From a checkpoint of a small image captioner: encoder norm layernorm.
Rows from block 2 of the image encoder of a small image captioner, named by matrix and row number. Rows with one number belong to one neuron. Each number is 200 + 40 x the weight over its row's rms, rounded and kept within 0 to 999. All counts start at 0.
After each neuron's rows are labels from the 100 images, of 14848, where the neuron reaches its highest value: "peak on" is the class under the peak. Only what is clearly more common there than usual is listed. The data: patchworks of several textures.
# fc1: MLP up (encoder.blocks.2.mlp.fc1.weight, 320x160), inputs 0-79
# fc2: MLP down (encoder.blocks.2.mlp.fc2.weight, 160x320, transposed), outputs 0-79

fc1.308,228,168,216,218,167,198,143,237,255,180,207,231,120,214,135,216,185,135,243,219,165,127,139,238,272,206,193,164,239,137,191,153,162,225,198,208,220,179,202,117,202,249,241,236,231,220,236,172,283,229,243,114,147,242,197,169,236,250,203,193,284,229,182,217,210,227,232,198,243,239,241,168,235,221,255,226,158,231,196,173
fc2.308,221,181,169,219,158,293,180,231,248,265,217,211,171,166,228,230,195,176,80,217,260,236,180,250,173,206,225,206,160,202,148,120,182,205,182,161,201,241,250,173,299,218,154,140,131,242,167,152,213,137,205,173,263,185,243,231,246,210,180,307,218,260,255,154,203,187,224,217,165,177,252,177,85,169,193,218,184,198,251,184
peak on: rays

fc1.59,262,227,271,175,159,210,145,185,221,216,233,187,241,145,194,259,209,230,204,208,254,156,183,196,199,203,142,274,143,274,211,217,133,114,170,250,218,169,165,162,239,252,277,196,229,178,170,254,258,158,167,207,199,190,238,237,173,214,213,197,200,260,207,182,226,269,239,241,160,142,235,182,173,172,227,210,171,238,209,195
fc2.59,132,194,143,197,284,227,245,258,302,201,147,205,248,228,163,225,187,197,181,173,201,211,210,190,190,212,193,231,171,154,176,250,212,197,161,155,238,247,177,184,174,193,196,180,236,183,285,142,153,227,227,183,152,211,180,228,183,169,173,229,228,189,221,184,195,159,161,190,208,189,158,199,218,166,201,265,169,113,153,216
peak on: studded

fc1.141,240,211,219,222,172,206,172,162,213,191,207,136,215,163,207,271,235,153,183,181,227,169,214,206,293,186,173,200,155,222,210,161,165,243,230,157,197,258,140,246,202,258,208,219,198,119,225,233,193,227,223,254,182,152,238,274,222,254,247,181,228,172,225,212,222,242,159,272,232,238,168,127,164,180,248,259,122,180,245,240
fc2.141,182,221,213,197,259,160,179,248,224,275,155,170,229,199,224,200,167,214,187,284,133,232,204,171,213,154,225,252,208,159,245,155,199,203,198,143,179,193,195,173,162,225,196,124,181,220,215,149,168,209,212,266,116,158,204,152,254,155,172,152,305,181,201,249,182,185,243,166,178,185,171,125,214,162,238,152,154,278,156,175
peak on: bubbly

fc1.138,168,254,165,212,251,171,170,273,218,181,157,178,194,205,319,196,291,205,239,223,213,109,258,121,181,211,182,227,179,127,209,146,164,155,209,311,230,140,167,156,283,178,144,229,219,205,161,217,287,182,242,201,209,224,250,189,196,189,221,188,228,188,187,182,248,274,210,213,216,207,189,196,232,163,209,203,226,200,153,171
fc2.138,201,210,190,171,250,194,236,161,193,261,255,169,204,196,192,212,261,140,202,193,160,234,167,245,274,230,205,279,175,193,146,244,165,280,181,198,248,167,217,194,186,179,231,175,210,224,168,218,136,178,206,199,182,183,239,221,129,188,201,214,163,161,199,211,219,196,205,207,198,209,221,191,179,285,201,163,237,233,210,215
peak on: honeycomb

fc1.153,258,175,225,187,178,235,163,217,193,227,108,260,205,197,192,232,211,173,206,208,235,190,199,181,164,227,169,149,193,180,203,172,170,155,164,152,225,263,210,194,306,225,158,245,232,239,207,190,225,124,138,200,213,206,129,201,137,187,272,215,152,199,155,214,216,176,178,240,178,174,202,230,151,235,166,209,189,275,239,176
fc2.153,140,196,115,251,213,209,119,190,214,178,234,226,175,168,179,268,135,182,244,130,221,229,230,205,170,231,241,239,189,235,116,221,244,177,231,256,185,192,157,207,263,202,214,176,153,218,183,203,272,210,200,231,207,156,305,272,147,149,184,174,287,232,235,241,181,180,151,221,185,224,280,178,212,198,183,205,114,160,209,281
peak on: rays

fc1.149,245,254,243,193,183,210,175,228,230,216,174,193,164,180,216,180,166,234,168,164,187,278,233,232,206,220,159,258,269,198,270,214,85,220,159,155,160,212,220,200,175,222,171,231,227,178,184,225,171,235,170,153,190,147,205,125,325,214,126,249,178,152,154,230,192,311,164,216,198,143,256,146,215,143,193,167,148,191,189,191
fc2.149,219,208,190,245,227,152,184,204,205,232,238,168,214,212,234,239,131,241,301,223,201,176,290,203,152,157,218,221,206,183,159,157,235,172,180,198,150,244,191,168,285,221,219,172,185,214,256,229,188,176,245,249,247,196,155,234,129,223,240,188,189,230,169,210,216,135,232,140,113,290,204,226,190,241,236,190,234,202,141,197
peak on: bubbly

fc1.299,230,156,198,205,122,181,209,185,130,195,230,266,236,176,214,231,162,195,198,211,216,182,184,232,210,232,132,196,206,236,261,238,236,185,182,252,198,173,155,180,233,292,235,323,257,201,178,103,146,178,253,153,139,206,250,185,220,196,181,245,196,184,163,187,237,194,191,217,141,194,257,183,256,178,151,228,156,194,127,192
fc2.299,254,193,273,223,219,216,116,127,224,290,175,202,200,200,118,164,258,222,226,185,184,161,236,282,212,259,250,210,241,217,216,221,180,239,208,184,233,197,218,244,188,111,156,191,137,220,201,111,209,147,250,270,215,165,224,216,178,218,202,157,219,161,207,205,180,229,208,122,256,224,190,197,188,129,202,250,194,176,184,165
peak on: cloudy; mosaic

fc1.212,225,276,200,253,219,210,241,211,127,223,161,165,197,252,204,133,217,261,219,191,210,223,228,146,263,211,229,153,206,183,207,183,201,225,142,220,181,201,165,164,258,155,221,104,201,209,331,124,169,238,140,171,170,152,142,224,163,237,169,174,213,211,244,169,194,191,223,293,237,185,210,295,303,216,186,157,235,191,225,215
fc2.212,217,228,219,152,207,238,148,156,247,176,230,191,188,154,227,299,252,183,185,173,201,163,239,178,179,198,161,197,153,221,167,228,179,218,202,198,205,227,219,252,159,245,271,162,216,160,158,252,210,199,212,265,265,216,198,213,298,192,275,176,206,164,139,201,231,196,140,142,198,239,176,117,200,160,181,224,200,181,221,266
peak on: cloudy

fc1.114,153,186,119,199,246,257,237,280,223,174,212,215,195,217,242,225,174,191,259,168,210,242,163,225,230,186,184,217,262,189,291,201,221,185,161,100,289,156,210,209,128,140,243,181,204,176,202,202,221,199,226,147,231,216,227,235,180,204,117,242,177,196,192,230,202,202,260,222,288,188,216,195,272,251,188,229,137,260,193,263
fc2.114,212,186,221,215,180,219,202,237,226,165,201,186,220,232,237,204,256,223,122,264,208,167,148,177,108,208,242,162,186,152,159,290,251,274,187,202,169,103,207,143,189,210,235,201,224,170,249,240,161,265,297,224,192,211,198,173,221,199,164,211,201,189,239,234,245,223,163,194,214,163,240,198,196,257,207,224,283,181,197,203
peak on: bubbly

fc1.150,186,247,228,272,151,222,189,192,177,175,177,235,210,246,173,226,170,185,255,199,214,293,216,216,171,202,226,208,226,153,186,151,228,200,187,222,276,120,210,205,187,292,222,190,170,150,191,235,187,186,199,151,166,161,199,263,206,237,222,135,194,215,188,274,199,136,161,237,146,135,285,212,163,257,149,218,189,243,272,205
fc2.150,194,147,200,176,152,176,215,205,172,216,193,186,162,184,179,144,181,164,241,185,285,187,187,110,238,185,225,191,243,236,256,221,160,181,192,225,183,228,174,150,240,181,207,184,212,277,186,243,168,154,158,269,189,228,200,171,203,76,157,199,254,200,151,173,238,254,172,270,217,212,131,141,225,196,206,159,250,133,181,195
peak on: bubbly

fc1.140,211,138,166,188,202,191,208,227,143,180,186,185,99,244,215,249,136,275,192,198,219,217,139,170,285,228,174,205,252,257,196,246,127,242,242,182,169,173,225,180,187,269,129,214,216,252,226,258,237,168,198,173,147,184,135,187,226,252,258,149,184,164,279,170,221,241,149,181,162,154,190,188,206,211,144,236,216,204,192,222
fc2.140,187,247,218,201,168,161,196,186,260,188,193,212,226,178,183,198,196,161,101,207,221,246,194,267,118,244,180,148,160,174,244,185,210,131,187,204,252,244,150,231,221,178,228,188,195,206,168,182,212,231,159,211,167,104,309,190,242,160,197,250,150,203,119,195,208,244,251,245,182,167,151,189,228,175,268,179,194,161,223,166
peak on: studded

fc1.116,227,177,205,205,167,242,153,221,189,293,217,312,185,194,173,213,204,218,167,211,255,242,227,170,153,188,189,196,202,201,205,212,160,220,207,117,207,231,206,238,238,211,243,240,196,117,200,195,274,182,231,180,146,175,206,228,198,211,217,195,110,244,124,141,215,196,206,234,227,237,187,278,235,216,259,202,184,129,186,190
fc2.116,140,200,222,130,185,258,210,239,191,192,143,228,285,129,185,138,163,188,214,194,175,231,175,205,216,191,216,222,187,202,175,222,191,241,204,145,198,157,225,167,165,172,228,141,196,243,184,169,228,230,126,127,207,191,238,161,238,235,231,197,198,222,213,250,141,198,200,223,263,200,217,176,229,259,266,245,224,240,183,181
peak on: bubbly

fc1.121,209,232,230,226,220,174,179,124,193,164,202,157,233,183,150,216,187,212,226,160,236,177,193,266,224,215,210,159,143,155,195,224,228,203,209,194,191,141,225,236,226,192,253,118,224,151,214,197,148,209,232,135,168,235,186,192,221,176,200,160,243,174,75,260,215,166,243,197,228,254,144,282,175,265,235,171,178,227,204,199
fc2.121,153,227,217,230,213,195,298,229,220,293,229,256,148,149,172,195,152,199,267,216,152,271,167,227,276,200,173,204,220,185,191,223,73,245,210,215,267,271,240,141,194,162,182,235,166,218,225,212,220,239,211,195,152,189,211,174,140,231,155,270,151,205,276,137,209,199,149,175,146,216,215,137,223,203,215,125,202,192,216,252
peak on: bubbly

fc1.50,238,221,223,171,236,202,190,208,175,212,252,246,243,227,318,261,146,147,250,189,160,258,175,147,263,190,198,138,191,149,232,240,231,173,214,187,163,199,195,175,154,222,175,169,319,205,205,231,149,185,85,233,149,160,184,159,263,216,185,152,214,135,225,206,244,207,288,287,177,138,207,226,207,153,213,235,158,165,229,261
fc2.50,193,162,109,176,229,149,237,159,253,254,223,196,186,211,209,179,217,249,270,234,141,153,185,195,238,196,205,170,194,257,228,128,128,186,270,179,225,187,184,142,174,194,267,233,212,188,251,137,198,259,146,216,197,175,246,175,208,198,218,202,257,281,227,149,193,214,73,115,221,287,158,160,222,213,278,213,197,177,194,230
peak on: honeycomb

fc1.217,265,192,144,227,234,215,194,155,167,227,172,147,215,254,227,236,217,176,152,189,206,217,117,225,280,240,206,158,236,232,212,151,186,192,192,150,115,289,209,234,222,248,173,247,261,216,112,122,125,171,219,140,210,135,185,218,187,208,172,176,192,194,215,212,185,222,171,277,162,235,214,138,172,135,260,205,195,242,257,232
fc2.217,132,222,284,282,187,114,176,274,260,213,115,252,206,224,187,207,243,168,221,211,204,234,276,149,180,178,187,234,207,212,154,252,114,191,198,219,209,193,183,252,180,230,150,195,181,221,202,234,195,256,272,166,205,146,230,158,181,211,207,195,258,220,192,245,223,190,197,178,249,183,173,242,204,192,199,231,233,201,217,225
peak on: bubbly; veined

fc1.42,215,204,164,207,222,191,174,265,185,228,140,182,251,192,177,205,180,232,165,247,202,237,170,162,226,300,200,240,165,236,158,211,225,121,179,139,213,258,191,169,249,248,217,172,149,184,201,213,210,148,213,246,196,156,282,192,202,259,187,177,302,208,200,165,212,262,178,166,166,176,231,221,172,182,209,215,239,130,174,167
fc2.42,161,235,182,192,209,282,265,207,254,197,233,177,147,181,262,241,184,139,177,161,193,224,215,218,250,190,197,162,158,147,248,185,159,254,193,287,248,256,210,184,212,140,250,245,241,200,222,123,158,167,199,251,253,259,176,161,209,258,188,230,211,250,178,244,212,196,161,198,232,184,249,209,207,134,223,277,194,240,257,176
peak on: studded

fc1.181,217,201,122,127,179,192,234,164,259,222,189,146,191,192,222,136,141,166,191,134,190,176,186,262,172,239,159,238,142,214,124,171,182,106,277,220,269,206,169,173,233,182,157,187,177,240,207,187,157,129,225,215,153,168,257,186,194,174,214,244,274,141,213,128,179,204,216,216,194,162,224,229,220,222,162,226,180,213,150,124
fc2.181,193,180,125,178,192,203,226,266,153,233,183,270,248,139,239,172,176,248,238,188,235,188,269,234,137,252,142,228,206,149,203,235,183,215,255,155,184,212,199,205,218,269,219,135,205,145,226,216,230,119,212,197,214,233,167,262,227,189,175,141,145,208,159,145,208,105,182,200,190,174,187,245,127,189,214,259,156,240,128,216
peak on: studded

fc1.280,214,191,205,229,200,170,237,217,259,123,237,161,189,202,223,274,178,204,197,205,253,196,227,185,284,208,149,235,244,232,134,238,245,174,157,153,248,105,166,224,233,241,271,196,200,232,228,190,206,261,226,228,272,248,154,188,176,264,245,149,171,207,225,144,288,217,146,170,141,188,190,215,200,208,243,255,228,183,233,189
fc2.280,217,181,260,154,240,114,174,169,135,287,145,161,257,204,196,236,173,143,223,186,185,176,201,206,235,171,175,238,182,182,209,185,243,229,191,241,234,232,190,189,163,266,110,230,178,207,201,243,229,203,211,160,202,150,177,226,208,150,139,195,256,209,215,200,155,198,181,169,191,211,165,111,161,230,224,230,191,232,174,180
peak on: studded; speckled